From a checkpoint of a small contrastive audio-text model.
Model: log mel input, encoder arch tc_resnet, encoder norm batchnorm, encoder activation relu, text encoder layers 8, text encoder norm layernorm_no_bias, text encoder activation silu.
Rows from block 4 of the text encoder of a small contrastive audio-text model, named by matrix and row number. Rows with one number belong to one neuron. Each number is 128 + 32 x the weight over its row's rms, rounded and kept within 0 to 255. All counts start at 0. Numbers have three digits each.
After each neuron's rows are labels from the 100 texts, of 14848, where the neuron reaches its highest value: "fires on" is the input token at the peak. Only what is clearly more common there than usual is listed. The data: phrases spoken by 400 fixed synthetic voices.
# fc1: MLP up (text_encoder.blocks.4.mlp.fc1.weight, 512x128), inputs 43-85
# fc2: MLP down (text_encoder.blocks.4.mlp.fc2.weight, 128x512, transposed), outputs 43-85

fc1.47:156111156183142158173115164184146110087114098092170097113174150179183103142154088154145129143056121145164158104110162100136110132
fc2.47:154130104143181080124075096149096113115102102200138119066146135118120132111127125166161105134117022093123119119145144097126155153
fires on: "<end>"; "d"

fc1.418:123103154098144175155121139099164126118126108103103102140125153117255194104126147141120112151118167173171053120085119146138119160
fc2.418:153087164090134125107143110114115085079146202123176120116103176168149190072146114165227123120161074113148106117094116131162094165
fires on: "p"; "d"

fc1.129:128138130137141164156125169063156129133107108102137100150146171145201175110140126156099115158092125161142110142073156145147072165
fc2.129:149134088091154082090131120121115119122093132134130138123121142083150184119095137092179105089147147093114125125131055136133168176
fires on: "j"

fc1.251:145142111133127072037090099113138088123104135211208121073119135130139130141117100143102117105126092121066129108158158087122168135
fc2.251:090126181139072145074157114114090142144159154122151121089097113147141119143132127180138137144126178148127133139101135088176007088
fires on: "n"

fc1.354:122145097135117075049080092100131101133115135200179130072099117120142129144127104124085123079124095119046131118189160102111172121
fc2.354:095125183141071146072166112112091139141152156120150133091098109142145120142130128179145139140130177144125131140098124088170005089
fires on: "n"; "g"

fc1.335:073118124123123146120127166015131151159169099127087116172107172123168145096132160119087115149090136169122092155120136111139094119
fc2.335:168143154156100078098090091129102124143090166163129138079152103109125147167096131143102162111148159052101117168159124083100078085
fires on: "q"; "c"

fc1.386:113154095149106076055071105092131110143124123206182136080108113127144115140125112122074121085112102121048130126195166086116162110
fc2.386:097126183139072144073173099114088141138148164118146140089098110140146117144128127180153142136136178141124132138099123088169002092
fires on: "n"; "<end>"

fc1.197:102134098140102090053072105083145092132130125192183139075101115114165127147155098132072118089122079127057149104198179108121178112
fc2.197:099126184147070147073171094110080138136144164118148145096101107138152121141127127174155141129135173134123128139102120091172003088
fires on: "<end>"

fc1.255:096130080127108093052065102087145102136132125183171145071092121105152135143156098130075110079129084130058147109201166120112182117
fc2.255:102125185145073148072176090104085141137142162118151147097091106135159123142128126170155140131137177134121126141096116095168017092
fires on: "o"; "<end>"

fc1.294:082178110148098095089100109080076121153148118171119165105110099077177153138115152131090123086110140116064132129204107101113136084
fc2.294:119131169133080124057162106121091132139144160138156128063109114138143121139108126190160144130135177135114121139091110069165015093
fires on: " "; "t"; "q"

fc1.149:152140118118164184142116163157160140133097121088092083151146206147121124083133104139120124162111138185143119131088140175148122188
fc2.149:142145148127103101095123051111150157144072163136118165093113114140167163140114140145103170142180184064111129151133114125047099138
fires on: "l"

fc1.383:090133105108113134124168149029125153155169137127071130144135135127134148083100163089128111154158138137123089179124074138092104127
fc2.383:138149189132101089069084091100079121154109149134136147090104116082162142160103133131105135093140152093086131147170129108127099076
fires on: "q"; "c"

fc1.261:119091124132112117099114109131154098073133155146124121061120120129194190112149126157108101118138114109102130055172145152093177110
fc2.261:114114182131083131073160155089088083131164131153175107133113123140154143133119123149130119132099135155107105124105118078189037080
fires on: " "; "<end>"; "o"

fc1.360:150092147097170177148160163156154141101152142094113097156147149132158170100091146176154134183175142152175111104062104165150113161
fc2.360:133110134132148174172153132120146171165131132067096108151131143111159076081157149071141162156136166146181106162115102152107114160
fires on: "o"; "<end>"; "a"

fc1.302:170164098117154082125125123145106172147099140132115112107164153144099126081089149077197136110145164092142135181105094141124126181
fc2.302:093117136147088147125130130068113167143102106113122176123059114103206146126151134141135147103114181189126098160134123121128100100
fires on: "e"

fc1.296:139139105129131076037087099112139094121105147202188125073107128129143136141125095140095121092145082122055132106167160102122175132
fc2.296:092125182142072143071161116113088139144157150121153123089098111146143119142130127179142139143127178146125133140098130085172005089
fires on: " "

fc1.410:156103137086174138151164165140160155113150118096120056144132150120147158114089135164154123194175146159172092112078114138137123187
fc2.410:138093125125143165191143106138121172149137147053080121146124135106158098088151155082128166157155165141198103159119112138131117153
fires on: "o"; "r"; "u"; "p"

fc1.38:144061118114136200182131137108174128112115124068118105147134175151156155111160128144116122144147162168177089111101135170136135158
fc2.38:165123123125085130127077134128154129129100127150126131099137137109160139149124125108000150144145197186120116078152155093075170129
fires on: "<end>"

fc1.151:131141105123128075041090089113130097124108151198183128069099124127138139143122099135098121082148088116052131114169154104111168131
fc2.151:094125182140071144073164117111092139142157151121154122090094112145145120140131127179143138144127176148127131141095128087173010090
fires on: " "

fc1.370:147151115133125066039091099112137095128104139213198128083121131129136130138103107138103123105126096115059125115156150080117168132
fc2.370:091126179140073144072154114115088140144160154122151119085097114150139119144130127183138137143128178148125134138102139086180006088
fires on: "r"; "n"

fc1.7:159093165114127133156162140169148093095113150116119123109133124165132206149122168129184174129143120129198083138066108128106111113
fc2.7:111168135123119113080106138128138138128136136136143094158113114143092087186151127235074111168124151119104207119146210169191130132
fires on: "l"; "d"

fc1.148:064165134135085106091107100076088123155147123154109176118091091074184146152122150142084139097115147117074133121201116085115110083
fc2.148:136129167132083118048157113122086127136142159144158122069118115138141127129108126195165133128133171132115119136088114072177021093
fires on: "q"; "t"

fc1.376:105137102079150103109175100062063124138136126146082169158112138083097174113068161116150107147168148133116083174089070108098112146
fc2.376:117127178138052079083102099111101148167124173160141143082118124149147132128109139150140180094135193111103088203148158071097041068
fires on: "q"; "t"

fc1.305:084134122078123114117170113044067121135159140126084151177117139100113150133078159144129118155169172143120094183081079102123089129
fc2.305:121141189149063081096081115117073152172131151154134145086125110135130120154122135161138166097126168114111110204158160075104010052
fires on: "q"; "t"

fc1.177:186119092134134146167167146128157125120080150088099062118167174130148149082118126087158125109190165171185112135126154143146149176
fc2.177:180104107107165088174129122107127110105145139157103144126182086121101122153116144099155125136116096104150114138117103109108191155
fires on: "l"; "f"

fc1.96:122145095137114076048076097099132102133114133202183129072100116119143127145133104126080122085121098121048132118195164097117172118
fc2.96:096125184143071147073168113111089139140151156119149136095098108141146119139128128176146140140131179143125130141097122090170006089
fires on: "n"; "r"

fc1.64:094174123146091087067097102076099108148147121182144168106097089088179144156109149135078131106106139110057144117190132088113142096
fc2.64:112128180141071129061160101118078131137142163132153136075111109146143122137119127189160145125132173132118123138102121079173011088
fires on: " "

fc1.509:100208132169135127126135139008156157184146110135102147171121135076139002099128144111094116114089113128090163095150095136140159126
fc2.509:182158168173119103033106099111080126120061099155167127053134119135146060192117120169151144110129135115075175097130155105113129116
fires on: "t"; "h"

fc1.364:070155162102106110117170135024093125163139131143070160182107112112182128128098179153103146126130137130115107136111075115112100098
fc2.364:167136170173071081064077162111084125150126118176152108037155132164128126139103127177143160115099153136097106164136162057143076068
fires on: "q"; "c"

fc1.485:157190117128086081122100124104104143183071124152101126099149152185132122107075156123136192150149204112110120193121116102106126145
fc2.485:125112118137083126079128150095132157144082142128141128067076163121165115101147120202157135106137143196116096166107132104215094106
fires on: "h"

fc1.203:149084138149101148142086161167091103139151118122135071115223125117074115138113114153189107108108123141150100162138121101179091089
fc2.203:129139218166130126129143173071147130177099097133138116131125127161120095144127136141146212154100161142131094185090129146106100109
fires on: "t"; "<end>"

fc1.311:072128116099118116118144117048091137153180131151077148152122117111115143135088150131124126130156161129117096199119077101111084120
fc2.311:116135167154078091075098109103090161170111137158131170073092114115180133142130140160137157086125174127108116175142146090099046065
fires on: "q"; "t"

fc1.158:122130118084143181203156135121113161150106114088092158175117154122135147111119155107170134162148167161180104174055105144108087135
fc2.158:140142179132114085120106075109171126141057158165122167108110101099160112152115141121070165123139170060103127148135108104069138141
fires on: "h"

fc1.337:119134122128118134138123143102110177163097089108115141147125120162038080134143144072139168140112173126142140202118137118103104126
fc2.337:116116151129118166119176124103152139103111103100125201155069102072153162165163133145099129122130150146147154125125121168137108116
fires on: "e"

fc1.48:158108131104144127123135121067164127125038145136137068112133177109132145113150105129128136134142114144149070136129134138128144167
fc2.48:097135141149048157082106103106102136158172173126159118087112136169137129142154125171098119105114210148105153142163161121185129078
fires on: "r"; "t"; "l"

fc1.440:143109137084193145142165142175154147091145150110119107150120138122172174112080141171154121186177127133161137090067095175140130175
fc2.440:147095130131151167176131122119142160146122139076102091141121149144154106070155143098138168166144144142183083168113102145157099161
fires on: "o"; "r"; "a"; "u"

fc1.289:134114155077162136140170128153125160121152174089087106149115127113140184108072161152150158183198153120162117132077089173127100151
fc2.289:121130173137102110099127120072126138172112143112135144119108129125229081121146175092163138106142171148142115169118090118095091158
fires on: " "; "o"

fc1.275:123145092139116075048077104094131103137115129207183131076107118124141127138125105123084118089120094120048127121189163093113173119
fc2.275:094125183141069147073169107110091139141150158119149133091094110140147119142131127177146141138130178144124131140100125089171006088
fires on: "n"

fc1.188:151157139163136166181127169168137148132062100120127111129180168174135092108112131129169120172109176157183131143067126092131099154
fc2.188:147149141124139084113122070114120120132057133163122153143134116103144143132099142106135132126152125087117120142115103127030138166
fires on: "l"

fc1.32:123142091130114072049077100093129102138111133201182134073098117125130129146124104126082118084124096119050124123190167092116169120
fc2.32:095124181143068149074172106107093141141147155119148136093094111141148119139132128178146140140132180144125130142097124092167011090
fires on: "n"; "r"

fc1.63:107182090154120070067093116130099107148169105180166148088129103124105120144110127142116114102075115106057150128167136084118154112
fc2.63:099123185140066148078177086114085142135150160112144144098099108128150118138128127164154145128136185136125128141100114099158009090
fires on: "e"; "a"

fc1.49:130119168098108155132120127071116127165147136109094129120129147127255185116098161143096173161163223148147077175099089106104113143
fc2.49:148116105146109090070110148123132147135104135161136110060121163176133177104120127179184185155160102149114090185114151087124049107
fires on: "j"

fc1.16:124092168122142175172151121118149125107148115071107109152136165117255189110128136128123135156120177159178068111086130120114109149
fc2.16:111087163105167141138168088126127092040164183106155140111109184152153133096148110159210119121145056082153134088084103130142110171
fires on: "p"; "<end>"

fc1.204:062133095079139111126166100106104151129154140138066181129136111098065136126091152105174133107180169115133110178106055131092104144
fc2.204:094129165171099101075097087097092155150103106157130184083083112128208139152139138140135154087122163145109120160155146095103068084
fires on: "t"

fc1.269:134087144077163148146165140152130132103170164092105110153121134115165178108095163184148141189183145133170117110076103184131110156
fc2.269:139105156129133149132148113097129159150115142084114101110119145113189072096155146085157157129150165141172113160108087139103111158
fires on: "<end>"; "a"; "i"

fc1.97:144153116127124066041094093109130096130099142212195133081119133129136135136098109136108125101132099110059121117158143078110161133
fc2.97:091126179140074143073155114115089139144160152122150119085098115148138120142131127183140137145127177151125133138101138085178004089
fires on: "r"

fc1.184:156140114128142075040096102121150094119097147201198123074114137132148140136119092141103126107148083121065132105156157099121174143
fc2.184:092124181140074143072157118113088139144159150122153118088097113147143120141131128177141139145125174149126130140097132087177003091
fires on: "o"